Rows from block 11 of a small audio frame classifier, named by matrix and row number. Rows with one number belong to one neuron. Each number is 500 + 50 x the weight over its row's rms, rounded and kept within 0 to 999. All counts start at 0. Numbers have three digits each.
After each neuron's rows are labels from the 100 clips, of 14976, where the neuron reaches its highest value: "top examples" is what is common among them. Only what is clearly more common there than usual is listed. The data: short made-up English sentences, spoken by a formant synthesiser in many voices. In brackets: how many of the 100, against the usual share in percent.
# fc1: first MLP up (model.blocks.11.ff1.fc1.weight, 768x192), inputs 0-63
# fc2: first MLP down (model.blocks.11.ff1.fc2.weight, 192x768, transposed), outputs 0-63

fc1.199:515509615479470509458487424493487474492595441531590466470488489473509425452520514481436482524542465475453527500487450541560429477530411570445480514481516444596528405490447409505479548472548414
fc2.199:607502490508548513496429516457538539598482466484484487557508506487521537453523564596590446529471576607495451492494491518524397576492498472485431450456486540479483416464506505446473572547485460
top examples: /aɪ/ (97 vs 35.7); /m/ (93 vs 34.8); "my" (90 vs 14.8)

fc1.62:519545560443612544558524506475416556399554484544492502597512551532446542504511472561460529466461566546438465457572427514441571480506482633569555472504478504496460506557510515586483581459506518
fc2.62:609514391525457526491437496499542479493509557473461500438496471573558473541467572371571575487549418496489494383490521489499551533490490401516498518411553578390472442442508524447574488527477382
top examples: "this" (38 vs 14.3); /θ/ (25 vs 6.4)

fc1.103:450605404415448530492476528486517520542424544510603523497492426507500412640628545593529488582492464441464488488501482480576482490470577386451519529423514525460493579512545478531610530437516526
fc2.103:563477605575557434497467492534514460470532470529468561518543605418525566417350430416476498458522499558523464494424554569422483542584445571516519503552434499485503473513501535522353455529497466
top examples: "a" (39 vs 13.9)

fc1.445:569457539568537559424503466531543422521502469529419507513479505545537503455546487446457511528449538419479432575541541473375553459493481641442484453466518504458514549449494554595550619505616558
fc2.445:497534473529394528542542518433576488417449548494532477515462460495596443406509473557537528485471416521490558461346519551484537530548545537499481481523489474490558354477508419434443527551481520
top examples: sentence kind: request (34 vs 12.4); "please" (32 vs 6.5)

fc1.679:534499505461524550438480501461624525535418501492496536416465466438439437525559545574419522458502504516548509418552388512467588574423531596450560501520445535399494498583460426565557527513499470
fc2.679:451517432540536456537502463518417486452542511504402601565526597517526585451453420460497470576539468558497458471498551556531591533524529444503522563581579476512524552470538472570478496542471512
top examples: /ʃ/ (96 vs 21.3); "she" (58 vs 7.6); reverberation (55 vs 26)

fc1.242:468500478453489458434560409491524472500421515547470543450498456441527435441491504576465518483579462533458505515453503516563489487442594559500470495466409534599497474553506487473516520462550509
fc2.242:459529464435549517449446487569517492549405503454451483499554570526541528505527564566601540523391604536572473494520541525385497489553482506485530514565481561514501595475548462477445543508470383
top examples: /ɛ/ (94 vs 47.5); /w/ (93 vs 39.1); sentence kind: question (92 vs 24.8); "where" (90 vs 12.3)

fc1.56:458486450466489545552540465491416497561454565458537546558451512577521444612530578584512521505540509471569495495480479531506549498518537461501493514502511484444514445646547561501439500481469603
fc2.56:501545529400585461456394587487482621551555466549565508418553531409561519459422428410477529505473512528489512503476547502511485501525512539494512565543526540539478583385522544525571526521547429
top examples: /w/ (68 vs 39.1); "was" (43 vs 12.5)

fc1.512:553502534439579530506467450506473595499514472505473462563506514469502504432516568484464539436510506396444437588498504472450506502557501480521441366483455427500522492519530463601522518443470447
fc2.512:419453480490517534436620501462501445497550476487496500403535432470510513476522469459582491545469625601523489416509531517468465516445335525553504537450401517511479529472531555474536491457566487
top examples: /ɛ/ (82 vs 47.5); /w/ (69 vs 39.1); sentence kind: question (53 vs 24.8); "where" (46 vs 12.3)

fc1.287:542485497517569542445476416511441545458546619449476485508508570576478444537458532433601538462470600500548433535475489488471569536519589492521449479575486495542445481482453510470517538562586493
fc2.287:424523451464501493546508577413523521592484396500458528496521540463522510410378472513492456511460440543559477481502452463498516546448466481456509589399545540511454433466574430500510602477464552
top examples: /w/ (81 vs 39.1); /aɪ/ (70 vs 35.7); /k/ (69 vs 40.9); "quiet" (34 vs 2.5)

fc1.220:495535490439541491569490445417585431523418458402468437501464390536533449451542369526521545432515481486476383548562436506597473458428547479524432489374554456543516534454451457482420395467556524
fc2.220:545471504569567494531437460520524528500517540455479489499426471497516410448494551476530457473577460493558574404435479534520434535461514462492422446416454562502549534441477525457520562535508470
top examples: /ɪ/ (99 vs 60.5); /z/ (97 vs 46.8); "his" (64 vs 14.6); "is" (36 vs 12.3)

fc1.32:456444534469486512454492519535490510460466575541408431506515487514487472443512532498494487488533532496501542486561538431435589481597421414501489468477516461545547573565460516490516580436411469
fc2.32:504560497527490478479510469451520574447439521572542529520481423540435537563561472535519559542532525469625500553474463546504439417593558517447516528374514577394416491436525538574527363598485503
top examples: /ɪ/ (99 vs 60.5); /s/ (95 vs 52); /ð/ (94 vs 44.5); "this" (90 vs 14.3)

fc1.390:470550533455471480503528488455550511497512528494479460538571486431460576410476500458476460513550441460527425418545557505460530424469487535410557476497487464580514558474552498451545522425453454
fc2.390:437517523521529460425461447434504543527479497461525482504411488592549557548540449549453586422470525450538456396480494539502415524543411483513504441517499555488450393399560557566482530604448411
top examples: "a" (47 vs 13.9); "his" (34 vs 14.6)

fc1.617:502480477435517459496495496495494494506479481459557463583493510521401398532480405564546536463538402436545534484529529492584508393556480480505517485445501489482502469561480546510514517473430551
fc2.617:506427528469464496507555524472472473530502470587542547503545466548607588441448509501407412431493581475487626558461542518418567484558469544462492566489464565479521579535431476556554500449533443
top examples: /w/ (73 vs 39.1); sentence kind: question (69 vs 24.8); "where" (46 vs 12.3); "was" (35 vs 12.5)

fc1.754:550487456551579573424497545571475515478553491471432425547598506541532483499406589548505508487496539567481524523596574512479565482491518439495490364459569449444540510591493488524491488531515585
fc2.754:527585446406586525530435495542538489535480451541472546528512479467474460462523537586611475472431579551590420518528578464479492576493541498571499545616479548560473537556421463476430490516478433
top examples: reverberation (85 vs 26); /æ/ (74 vs 35.9); /ð/ (70 vs 44.5); "that" (45 vs 14.5)

fc1.209:552455510426463575478537550391511552476433435446576482447454432513462513497530407565509480437550454559434536577574521577513391474490551547450456481560515486455500498505543542497524430491443485
fc2.209:615538433541469491484533375569459535475493458508449575469508567461535525423487562481489475571554536473506408408514523477476514393546446446383501518572419539439569493454518491449453507537506422
top examples: /d/ (100 vs 52.3)

fc1.381:442538531527472434427510534491485497485461437512435471489503561520513563381380495548382560460500451397562523429458597511500455461500535460464565461551494557481523510539485511490507554467450506
fc2.381:512542479523528563436464458468496593493414568468539545523488571482411514502604547505464575563461556563521491495540450578496428464444522485509467475364508499509440434512533576541509455521405558
top examples: "this" (47 vs 14.3); "is" (37 vs 12.3); "where" (34 vs 12.3)

fc1.698:552539527457466483469580558476438507512538460482462430475447487465483600559585522453511477468387530489479396508569491495483534466554502486481518566524561525503453485403571489552512524481438452
fc2.698:366618503493480478582437525539463462547523457496476550497588459577593531493495542521497437480472565455478501527477527511562510483452423556503516581616537633460480556553464492444496551495508470
top examples: /aɪ/ (64 vs 35.7)

fc1.436:583506504478466546461525502473566535404432407503409397479417544480450487384551499477395514424474507515606414378532491446525517480522509552470465465408479480467456435486435478528488584478586477
fc2.436:434508414541465498521432443493548424529478573556542515573535442479497423539499478531645513535494517441466477535531552552475577604508475515448502531544481562564523545446546566463508430507452491
top examples: /ɛ/ (95 vs 47.5); /i/ (91 vs 54.5); /v/ (88 vs 29.4); "every" (55 vs 14.8)

fc1.457:481569554551568519585487437551420555572584538530425440504598535513536392497458501511486502420428518398485405475561474508524490516499470514478500513540512508498590499547514499455479548507516512
fc2.457:445507481523466439556439564453520391543531460544457558481598546486570459387446552528597535509560445438575494496486504489450507552497460473546431487501457590478479477485394452470528452501415476
top examples: /aɪ/ (94 vs 35.7); /m/ (77 vs 34.8); /b/ (67 vs 40.3); "my" (66 vs 14.8)

fc1.362:555513500384455443499473481610582522567362559598564556554392490561486442526492519444501545459535597520533478551468513491504520381474613501516445511506460501497473461468496484565555463530501497
fc2.362:444418529546486494504412548462398557528555542468475475473501544469620588474471401528479426540426437548421518479511535564508547563511461494454511492455526538424524570504490473509471447451393480
top examples: /d/ (92 vs 52.3); /ð/ (89 vs 44.5); /n/ (86 vs 56.5); "the" (48 vs 14.5)

fc1.540:499505406492552477525548480447480510472550494505420481510543514596498495493467535559538445470527480479484378471517557526511532605493460483427489468483527512507565477477561441525419525488503493
fc2.540:474432535531487557529520439519567431590523544489524496492500520455615535441407505477487453547529545507503506535522450412426464579505517482491487433482480472549443474482522367413465498542492492
top examples: /ɑ/ (58 vs 26.4); /j/ (46 vs 7.9); "beyond" (44 vs 3.1)

fc1.55:419483541478486530497393447516472431480486429554473505501579484518507442488595560553520530526480496497529495573560545440466558503551472481494557470551520516532487647585563423529566451455450526
fc2.55:514529423449470533479412505550474539462407493468447499589550423484521469554485495512544543448460569419521480526543468481516545530540477499467426468472461551480432446427424610437434513486570425
top examples: /w/ (74 vs 39.1); /ɑ/ (70 vs 26.4); /tʃ/ (65 vs 14.9); "watched" (63 vs 1.8)

fc1.756:563489533510522588431464443515480482471531527464553409518478504487553491453544468526345482487494575523583528487486470495554575461439594498498505530539542464446497464444454478548506553484511502
fc2.756:450525519490429496505522538486598520466527522544610459493465544509451424573489434432611483508513432519517478455514584543395491419546485529483460531450469516469454483489548524481500443547522547
top examples: /ɛ/ (78 vs 47.5); /v/ (62 vs 29.4); "every" (59 vs 14.8)

fc1.656:482507465572509564566539481449533475538412458526426501560396435590412474469471509506500494445469468477469523588464461564480486544454492548452487513463542533470506499458532408458410462432533594
fc2.656:452557440452546539516483487478464503475530501450572472515456516481547529421526448484529464498436519460474468390508484497572496526521586413490440482513517513611579512503534513481553519448588426
top examples: sentence kind: request (35 vs 12.4); "please" (27 vs 6.5)

fc1.434:512456550522480526527496434447516413523515490491469611570524500538550386559533478604493531448530616493413390495611521573565453507467487447485405507442536535490574486571480421545492464521548488
fc2.434:523496526431531520557467424498553529380481543540449480377446520447507579429456565410509520559532498543579508417447460516552456413501530444514513413425478534540436462464429599473477518485504433
top examples: reverberation (54 vs 26); "our" (37 vs 14.4); "where" (35 vs 12.3)

fc1.136:415525459472518541534452442445478496467509463477426536498546473516525449471441525500500530511537457446440506611501472492458486440471556516477559491511466536460509458503449535508441547402382536
fc2.136:450500517463561500519499564457478495441526480421511487503490550413567507520453513521500470530392496472555488484518497528559493574434444561518453507572586543542516496481545410518584437535442500
top examples: /b/ (65 vs 40.3); /ŋ/ (35 vs 10.4); "bring" (28 vs 2.9); "me" (28 vs 6.1)

fc1.234:426422482483456459528498465520500580537464514522527586504461391394489470463496523478474498525451533473451463531527515505561569521498434480550538498582561477571470410416488580530546456581473559
fc2.234:525556428409530500380445488436554540424443515421501585493514505497470594549538415534426474478525487487483545510485521414447521454452447433516533532553506633434417450562483548433502545363508437
top examples: /b/ (68 vs 40.3); /ʌ/ (33 vs 15); /ŋ/ (26 vs 10.4); "please" (25 vs 6.5)

fc1.239:497481552487544556492506462522578576544531497514534502574526435486430442505503571542511512406500484476513504559438489390506460484442514461481463445511485452489521462475498495528537475374417385
fc2.239:508423419518524437459617520524459456430474482480485503396533480458538589468515509435513406578527536535483608506480575571513474481537413498563485514515415578481474579556482470526422478441561531
top examples: /ɛ/ (97 vs 47.5); /i/ (95 vs 54.5); /v/ (93 vs 29.4); "every" (90 vs 14.8)

fc1.203:499518560448494422432409434517484552441496505586462503469534551501604520479439515465452505384536493475491470434445513462509439519504440521437462473493541484574454404503442499535489468464570467
fc2.203:596521527478496487517403510477518561536489512566582537526470456557493450511513532593601519437522575567527489477502548562465383597466517521473491396523437575498396469457455506505427585514501519
top examples: sentence kind: statement (96 vs 62.8); reverberation (91 vs 26); /ɛ/ (76 vs 47.5); /v/ (70 vs 29.4)

fc1.97:516413574400529484525466470486508538468428508458551455539530481513438413598517518555514506548527453553630464508470524477458507434474523407487499541404506478485521503531539439508520481476424530
fc2.97:493571427515414487473497482542466431526504551507457546530517461453512505513478437465444474490481544432460548566474522457552411529496463530497524541539480463497543503515531573483486550523563413
top examples: /dʒ/ (60 vs 12.9); /ʌ/ (39 vs 15)

fc1.558:500584485441500506492402376493565430508481555544525570547441559480432438503463517345530375542456557503484443598521406493400531406495448475498536547514457483465491432390508456497500518508473573
fc2.558:459467587415517574564527542514516510486468456443427523495469434524544488481487454484540578443426513560438523356471465493564528590423497571547483466547573523465540399512483471457449453469475457
top examples: /ð/ (75 vs 44.5); /æ/ (61 vs 35.9); "that" (44 vs 14.5)

fc1.342:473418441533498552507590534535467412590525421472540484434514449577458526480529498536459518520462498484473457560520463490477424470432512508533536612536497459505455506459533498479445447479413515
fc2.342:462462456497468567601453498528572577504469495479508490662564433484506463602540506539625526485438573470567570529463520494451479505490485569484458488601492481533592621501468532484489550565474499
top examples: /ɑ/ (71 vs 26.4); /m/ (66 vs 34.8); /ʌ/ (48 vs 15); /dʒ/ (46 vs 12.9)

fc1.256:494496507469485462434559502528564461534616553502456539494573563541476518444405485529477554558638533484518571557603519486537494461441481582462588427552483526422528470539485536429504455478499493
fc2.256:449546537526458508493526522500471549538436451509508427491487509649581560507492554486370565529533517482541488519434556496488509464477477481486389475483420519474448475568501370499415477472598456
top examples: sentence kind: statement (95 vs 62.8); /ɝ/ (89 vs 48.9); reverberation (58 vs 26); /aʊ/ (57 vs 22.6)

fc1.724:460519562483386519515517470540408483473510450527458504478529519575588505540505520490495571447532520487474448445554488537504452554469500439518481613447421495607553465602481541492610572521578615
fc2.724:522516470535481486412494505460534512580461500540553555400461414467609527503525644537512454566454540414545550510521511507505538562513596531456502469604459553530546508472489417440458484494518525
top examples: /dʒ/ (88 vs 12.9); /ʌ/ (46 vs 15)

fc1.271:531432489516414564393438554505484429482540480535525463516514522428462467390500559496468541562524501572464555561495513521528477467490515552481521453420613487537484415546359443611561506547486501
fc2.271:550490436458496441584513489544526466555534568518556473476486520470523492519410562510552442561555522608496524458449500472519428536520575527522413333500450496612461511426473482498419463551500494
top examples: /aɪ/ (100 vs 35.7); /m/ (98 vs 34.8); "my" (92 vs 14.8)

fc1.727:519556458479497634505562409469515473456547458545462450469462350493596542444465433386391489454497473533520516533403542558543468492541567562450527564491554459571525413499536507477534506469495531
fc2.727:447505507536508480511468530513578496481475549454560504541516565519351506553545511494565521501528516466409523482552515432441518508424495469529391495474434526554539542488493583465507497471537409
top examples: sentence kind: request (32 vs 12.4)

fc1.652:520523454466518441477411433480569524418400494583481546482506483540581529451490488487425505403609543543575428448539511477519478560492525476507530478426531556585472480485506579506446532475512444
fc2.652:480508467480473527442502554408480534520512519535545523480377540544429449533506468598542492446497471504504488426541506567469387564535542590457463418480475554551454407417566573549445550598456478
top examples: sentence kind: statement (100 vs 62.8); reverberation (81 vs 26); "his" (42 vs 14.6); "this" (39 vs 14.3)

fc1.529:513498455538462523485556474539541388541479519449510519409474470509517529508517549546433515437529532576471550487513447463547500559470523462551457581495435401536523395527584448503476523576500523
fc2.529:532475544447481528526506486506573503566498486465538558485551446506420522505524554565459507498491566484556571548457555499426481517460557563604517518574471447405422512507514493494512562407494558
top examples: /dʒ/ (50 vs 12.9); "strange" (32 vs 2.5)

fc1.441:500589465476458465509467531514506512597498556491478535465560514491470547401421544420384552532491541493536561496594538452472610415484479494523515538473500523440567491522422464503581549460541503
fc2.441:434535502577558445479489421517455608594532541539496466521445456634595556505507494570426522490549483493502519458508590575522401518483589452399455374461572522460373402421533536524539471511458473
top examples: "a" (57 vs 13.9)

fc1.589:479534507461443620516514387522524527454498448478533425512480515444474478503409485463556560430521523547489562578487474480524532479484552445383452478524535520471467444612567514418568592484411484
fc2.589:582620582501513482459466509521580479473457485527472548520490454501506634488514490418456493456515529460489542442526549583480472442466497504561446513527359479492541589526412527569463489484610422
top examples: sentence kind: request (31 vs 12.4); "please" (25 vs 6.5)

fc1.140:573499597483493510474525531545448564451510520478490418360484443440483502477453420460460533449445460443483444487494481523579496574506535523497468531456500474538513491471444497539430542458527567
fc2.140:476557494547591456535438579566506522509463493498559467526520487486467437521605524463503467490454442425494510540513452507455516516533404492464578466489461566506521530461568553445572538520458462
top examples: sentence kind: request (33 vs 12.4); "take" (30 vs 3)

fc1.96:530475475481399499419506519480572533432542494543578406541460569494501516454563480502470411443433475560521455523507485465433519479518519433419463488442528438514537526563470500442541411467513453
fc2.96:543514526536417419492462526552571481517499541522497485512453474508545535565518517411504472538525531502460588465466532539471524454603541412526552535459543513548517523475390501605463426557386518
top examples: "was" (36 vs 12.5)

fc1.624:546536531464523552537502475433499383443528518401541544526521468537422499481448533546556583491626472540451486529556486478510530549559476400490553403455486516546524466474482434551509533491457457
fc2.624:561563514503474446511461458551555490458522558491489537499565552466554468510458488440443496536475514494609550453452471566454420419491452512463432501488450542498518494434481555569497459501546399
top examples: /ʃ/ (46 vs 21.3)

fc1.431:485488380473471451520499508467478483527551568553464535394522460515564445516575506477489544544441490435461473496486477516531564505485584557508438459415438483510445406598494471482545521433544569
fc2.431:444423566542555571547456493541541530536472451543513520543575470490460525461471507499582443547539435524548550466491485425477523458425439451473476504572487502432559519449506504509560563479565487
top examples: /dʒ/ (47 vs 12.9); "a" (47 vs 13.9); "strange" (26 vs 2.5)

fc1.615:538439468543452449615509470378474533588460395505544471456541424505491473560591460502512467429532381465440510528476428499621455558484535491507432488425477499499565516463400487532471427487537468
fc2.615:515469566464540494484476544455622526534396502420460502541491495429570447455471528481489496505501557404603518426464515483461500502561521478400514515491524507548482406435478446522582553576458525
top examples: /ɛ/ (75 vs 47.5); /v/ (67 vs 29.4); "every" (54 vs 14.8)

fc1.450:463535427484481429490574434551654383424549432498370429509593484571532540491513503468475611457582469474456460539530486446409492450514545523556452435528497558502464541484483525472422524549476452
fc2.450:462558506478515498502433525520440561476516574500552609494437450423409452471479466529485500558505498605558527423455553557494499492394453493546475589432458504578447441498506515560614502511583429
top examples: "this" (50 vs 14.3)

fc1.668:473461529418569554477464511495514435588420516524467464515400443552566515411487402502489518534492473537483434542605515558432493479460507416428513551420428439507516448472432407504517490515488536
fc2.668:508528499473544453494508463497504551523492450462461499548424472556553487479501559540527437483476510534463478417480505488401463476470485462433506464473452494438626529485558498437463499535566430
top examples: /d/ (97 vs 52.3); reverberation (54 vs 26)

fc1.101:486592410485526621495556488501533464563538497517499439594380550615503526455511451440552493464456512452563485494503441448488479419515505600457469453531473555482356371387511472532466607503452498
fc2.101:477542482476506501462377461554440520448421533366524510490552477520572553604440490509478421531494489531465603505489565518554497502488522495511527533525447489464504579576573474464512429519515538
top examples: sentence kind: request (29 vs 12.4); /ŋ/ (28 vs 10.4)

fc1.10:463528527505544492542587465431441510556437505536530548489544602555492492594483535455482486481417476495486550501450490449510617393508507439573502532522548493541484446543544510509472556568451545
fc2.10:572521472400514496447478506515562520481528531486513574454434543417537492476438405488460444533469574540548423503510427511493434637520585469415464453501508533580455404456498462475452489563542540
top examples: /ʃ/ (49 vs 21.3); /tʃ/ (36 vs 14.9)

fc1.46:535538571513558493557470622470577561402460510544543520539525496559475488548532467529540457597460534448519517380430463546544567503475531544562436542445426488505581427602556513542544487480572559
fc2.46:507481424468421510515496473523420495544494479494458520500432526460527469557506451503438567470481447500570436542524534449492553540507452467474624475529527531520453537434465501485534412551443443
top examples: /w/ (64 vs 39.1); sentence kind: question (64 vs 24.8); "where" (45 vs 12.3); "was" (35 vs 12.5)

fc1.183:482518491463498575490491534407468456589475557529508483574514545470556505571540452551554412512445480491485513526502366452395474415538437424513540489582555458552436493528500467558485502490430547
fc2.183:512576532507491463400423385583451543453476559423522584482432567544525536516436500485468492529534559584523469497533565585494401578559590492412537429547435538518493417434513558512479387599566517
top examples: /d/ (79 vs 52.3); reverberation (55 vs 26); /ʌ/ (43 vs 15); "that" (36 vs 14.5)

fc1.277:499594537585455550391427473593646441568503450521411450530578561465444484543484515544457460488482557625510496594561505444467563519463516462519425499550541461529518464469509514456465500521514581
fc2.277:406536557410510500536555501436536462550540486491520515600621487491490628472500622465490545504483555491516525479557539511445456517492466465503447534499538568584496554512418425469477589480459470
top examples: reverberation (81 vs 26); "where" (36 vs 12.3); muffled (low-pass) (28 vs 11.8)

fc1.760:452508525535505525408422478538466445577454475538488509520512495497548477417458429567497535506503493404463473552492481591526436517447488514542565565499519512526505482488477468485527470540480474
fc2.760:430492508567498600423514591589499510482374510488558439547596428464431476487622479545415544520467529441453555575506509534493535537423581452484488523519470506442485556560561474436507549591502444
top examples: reverberation (80 vs 26); "where" (32 vs 12.3); muffled (low-pass) (30 vs 11.8)

fc1.720:506543500476580486444574495510453477522559492525471440519508562514523525526506514572428490546499598542517414469513462509555504456488560497556502482535428395366442546581492373543429525489527429
fc2.720:537432522578451564542429538497530513543526509410638461501517541554548470525499465443508498476509412486482520418471498465500492593595458474524537527440568503559486501402516488530556476431415539
top examples: "this" (32 vs 14.3)

fc1.352:516395499485442532471510439450538414521468528486449510511551515570544523597577524520495473508530548418505523563474477433490510490456604546514471468510431464503563547508442491515462466465452444
fc2.352:379460530512498558513541509482493479583473478511441530520516391399551488425544508460551438488425481549464502512500448436447613528519503480560504566531484536424561498558513528434506555557589456
top examples: reverberation (55 vs 26)

fc1.442:402547440423556594488528479422499437500501506495530526508527452487472522457422433419497432597478485488388535549526466566448510504505426566509490522539478551476471535449594549537527503469512430
fc2.442:546520511550465489465487497528590470617512541532607557526455535504475524568467456462479483555440532458503525537524546455521449522573568518466477552494431451623612432484448593444437378541504505
top examples: /ɑ/ (85 vs 26.4); /k/ (78 vs 40.9); "box" (29 vs 2.3)

fc1.290:492533431526518559437468416542508469565496537562478541444559450477505492391510487497503550440533462621546549494489564490486618536469554542508527449452472418442583458395483501508500541516549518
fc2.290:461422554471474579480501448476527571476481570520514598520514538528543407383501517568493520439538536569542468504477589525358467493453579557541476406505403564463486583477499472458515551438499444
top examples: /ð/ (79 vs 44.5); /æ/ (78 vs 35.9); "that" (64 vs 14.5)

fc1.112:529462579597572406455468448517473452428428564532508534538594553499548466600449573504532514445538510533512452528534486425531423547519474584507572540546540602529459519490463576507453468424460498
fc2.112:523495532468376455494447526476531544497454501560551418592556441545472419560519576477618544515507541512519428543469436537527483559544488587559545501600541562386408441506531469510502523541501542
top examples: sentence kind: statement (98 vs 62.8); /ɝ/ (82 vs 48.9); reverberation (79 vs 26); /aʊ/ (68 vs 22.6)

fc1.247:472486526586492455500477431503542553508506485486556554427506447478482447403559524514461531502587483506444578561537487473485510435537423530379561580442551440580450464482482420538508522456489358
fc2.247:493486456485524490568431478435527520518536508449435539505559460420561569399534559616549417558474549566510488472431471527476507504469468436540502403441518594466489510471482504457466561458452383
top examples: /aɪ/ (99 vs 35.7); /m/ (85 vs 34.8); "my" (77 vs 14.8); /b/ (67 vs 40.3)

fc1.332:545443515519468461523486495497400514510532593553554448580513497434475439566574584534500551394499634510518463449457482511531515572428488483478494429561544465572568504584494458506576529426466406
fc2.332:460546477546483486492444567454586427521605493492508513462481543587486512488460502492533495611509327535530482498469459454448458571586415498553497573405457467486508439453446496487435532537545516
top examples: /dʒ/ (43 vs 12.9); /ʌ/ (43 vs 15)

fc1.318:534434533443505518510417434502527388501443484524536419585461411490494450474480516514399439472439580428573529477562495536506461505493579491443497492402414510490564504587508444440462487496509482
fc2.318:436583461533416524497435479527474567545574556559469529419540507473538496513437509504542436463477453479511465514450564432502513454398468521552470550598540444538518492449521495450421603457612523
top examples: /z/ (74 vs 46.8); "his" (38 vs 14.6)

fc1.630:495519489484489488453352431554469548490415595510540520504464520494465477414457479450470513481548480474481426496565533474475623569534435544450467542394539511520512465499519474502418555437494531
fc2.630:485505495444530481448540555516495515471469476568560530557491419529474505558489475631575507411511558467540493581501563643434469425503597531501452398480468594439417456586426487537501491550502415
top examples: sentence kind: statement (97 vs 62.8); /ɪ/ (92 vs 60.5); reverberation (85 vs 26); /s/ (81 vs 52)

fc1.526:538515585376535450484442555527501509654447490484515497501539459458501420623532451506527489531553414451470520494495518540557450431507482477519542586444524499446463573566516454395561545498486487
fc2.526:463546481567523447486532470519441497390545484419486547545501557471457522409480481465422486516562491538565574486510546415554481487503480560474554604473434487504533503631481512574420588465532430
top examples: sentence kind: request (37 vs 12.4); "please" (34 vs 6.5)

fc1.375:570546501571495418449467554521460436517614436461573490459473418487492521490440482571503453503524465479462554517567457474543465484432542500537486513407480436469489498439558467589437543406534519
fc2.375:534562494519486495438366491476620549445523443457450483464529505461489561498490541457494492392567476531514587484369558512494543524477475472504532462482470509496465563472409475557476493437532488
top examples: /ʃ/ (91 vs 21.3); reverberation (81 vs 26); "shop" (25 vs 1.7)

fc1.313:434468493428485570594556604449506446528474454487517545504464459577558494573569546554447503469472498555418491452496414387484521423465481505470452524451499413485516450493477433520511453514505496
fc2.313:486451494516478479419459499553471582587564551499460401379413456460458547470572489476487463537525520512501482494475524553489453603557605441579505479553456505461514494441582531567495535542607435
top examples: /dʒ/ (52 vs 12.9); "that" (37 vs 14.5); "strange" (34 vs 2.5)

fc1.693:562429518495549559406549637488513461468546447555462497510486493543492548528478463425521545597585477467496406477530526477553541436504554509441426555444512589415450548471539546497609571482550495
fc2.693:471529447529426415667502468570603466476562513561471489481503615607474491474482544426511432526486492535468466459573538465491435499582471479560471493550515432514485489497538483466422496492506496
top examples: "was" (31 vs 12.5)

fc1.580:527502543443571510486512469548532479481408489510464476607476536535430461557440502521518510417457599484463532385542483446507526447457536374571516464487414460498529567569507451563502517508456568
fc2.580:480470478544446538495476585474501496477495516555575466473492487482578420497494478468478492617518372482572457497437514555436476502575449519522518566494518555498469421456469533414454444468586413
top examples: "this" (36 vs 14.3)

fc1.15:401512529476476579535532522544445456567482447554544488419493480455558500532459420524465534568454533398523471511581432549575561443504534470522491438488454495398513396469549517501564480375516522
fc2.15:435437560610487547484503469535551551445434515515473412444490520474463571455526487382511500459544499561536469438421536470544518416585482475470478434475534472434513539430532550502452447438527387
top examples: /ð/ (94 vs 44.5); /s/ (88 vs 52); "this" (72 vs 14.3)

fc1.296:518467605492528514548513446501354517501494544442497527495440606551432435530452449413488426490443424521529475558580474551470443514477485471477484498493400428444475513438517605491534497467449572
fc2.296:529605462520472480535454542545494482506580498561416522491536463455571551578466532639635503490462597424480514440320553468517594487468492483527534464541563559517475482520471517531511521467521465
top examples: /ɑ/ (64 vs 26.4); /g/ (38 vs 17.2); /ʌ/ (34 vs 15); "garden" (27 vs 1.8)

fc1.102:521603535394593495489584484575516542446569476480442499595581492541511408519454609569537584420596647491575576568558442481536596530510587454542496430491604507493494497599502462520530523526553449
fc2.102:492609516462550574511511482498528499575523484531486574533549416508517467523487538583631500441424595529541460575519493482475531544461519452549513516572514530558458566589460469480460462500456439
top examples: reverberation (80 vs 26); /ŋ/ (41 vs 10.4); "every" (40 vs 14.8); "sang" (35 vs 3.3)

fc1.330:488566511428463423423512430485578437425563466423526483377473475491555458499508503531496417430455477456485417490415499480539443453470491463495418514457471487491536422517488526497474527471501475
fc2.330:550591522590541479511492453502564487538526539440519471485526350489523489403416581496541492511544494494574519441450542486461438474542473484410461460468489522505411473409477473490603545526418566
top examples: /z/ (90 vs 46.8); /w/ (85 vs 39.1); "was" (63 vs 12.5); sentence kind: question (58 vs 24.8)

fc1.214:504497472508628467472519420591520510412475478508436431537527498589437493460593544485453477448499502546608417549512473539508438456525536533470540473474510472408423555492491461572484500515538449
fc2.214:502468554574438565510477535544540428574512540478536438414540535442541533582517375428596523521531455490423522407468510505496563609522524535493545544524531525537536471397530446479520625512430535
top examples: /ð/ (100 vs 44.5); /ə/ (95 vs 52.6); "the" (89 vs 14.5)

fc1.412:486649507430498533590565460569524593425410576497508518552508567508471389540550437492500501436497508483500534560574530399561399495526530476497547488554460475544393590568482431533556438444479412
fc2.412:426484470506498503482581528476469459518558507523498490487574459382476598586462497490596466576516490516518521512452511651412577490537464544526470515447528495419617501485517562556413534568547504
top examples: /b/ (68 vs 40.3)

fc1.302:459533390534522525501498549478499474527540468504597491489509430525544512433506571511441503505458435494420547525529612538517581539425419550483498517479511454519558522567576544453463568497576519
fc2.302:567515579426410498456471507474507498512552542465509515489521490467487553572576498436543520496480436561535415482513498467475518523544520490517486524461535498414472474428444401547572445490475460
top examples: /ʃ/ (67 vs 21.3); "station" (34 vs 2); /j/ (30 vs 7.9); /ʊ/ (29 vs 8.2)

fc1.507:405517515463488454433478508524481561454423518582434444529575545485559546375399571405402551472567458517583481502504582516546482479514519492511531527500480523481460520533485576446546574442492538
fc2.507:478524516562447485467440437532543548521475590476567508496425529586423513528573507559499533491491479539529470407519521570477355572517544457436438381437470543523419405416573585482507492545451513
top examples: sentence kind: statement (100 vs 62.8); "a" (51 vs 13.9)

fc1.388:439533487583490531529535498478505459441515429534538546408447391495535536508488515541478556476507490558476556525602488373469430555480537531486550534503473390552535472421510459583521445543577474
fc2.388:507479526487525514549441487466567498435481526393490612567571491551521539470489585555430565498538535492546582509482543578414537457473528501569473529499468532421473614431449542433539520461551497
top examples: /ɑ/ (72 vs 26.4); /w/ (70 vs 39.1); /tʃ/ (64 vs 14.9); "watched" (57 vs 1.8)

fc1.262:560580530501467638444440500570482483493498481564509493527571435483474405580503481507508521470481421585487547434577453469491481559491542379528519551414496467492433613614566498421449531513475454
fc2.262:522556470540522363522483527462589489491496570485508568557479625445519518504491472527491417482501497466498434548448548534438474478496431511510535514567509571491621434443470475568608530471641525
top examples: /dʒ/ (31 vs 12.9)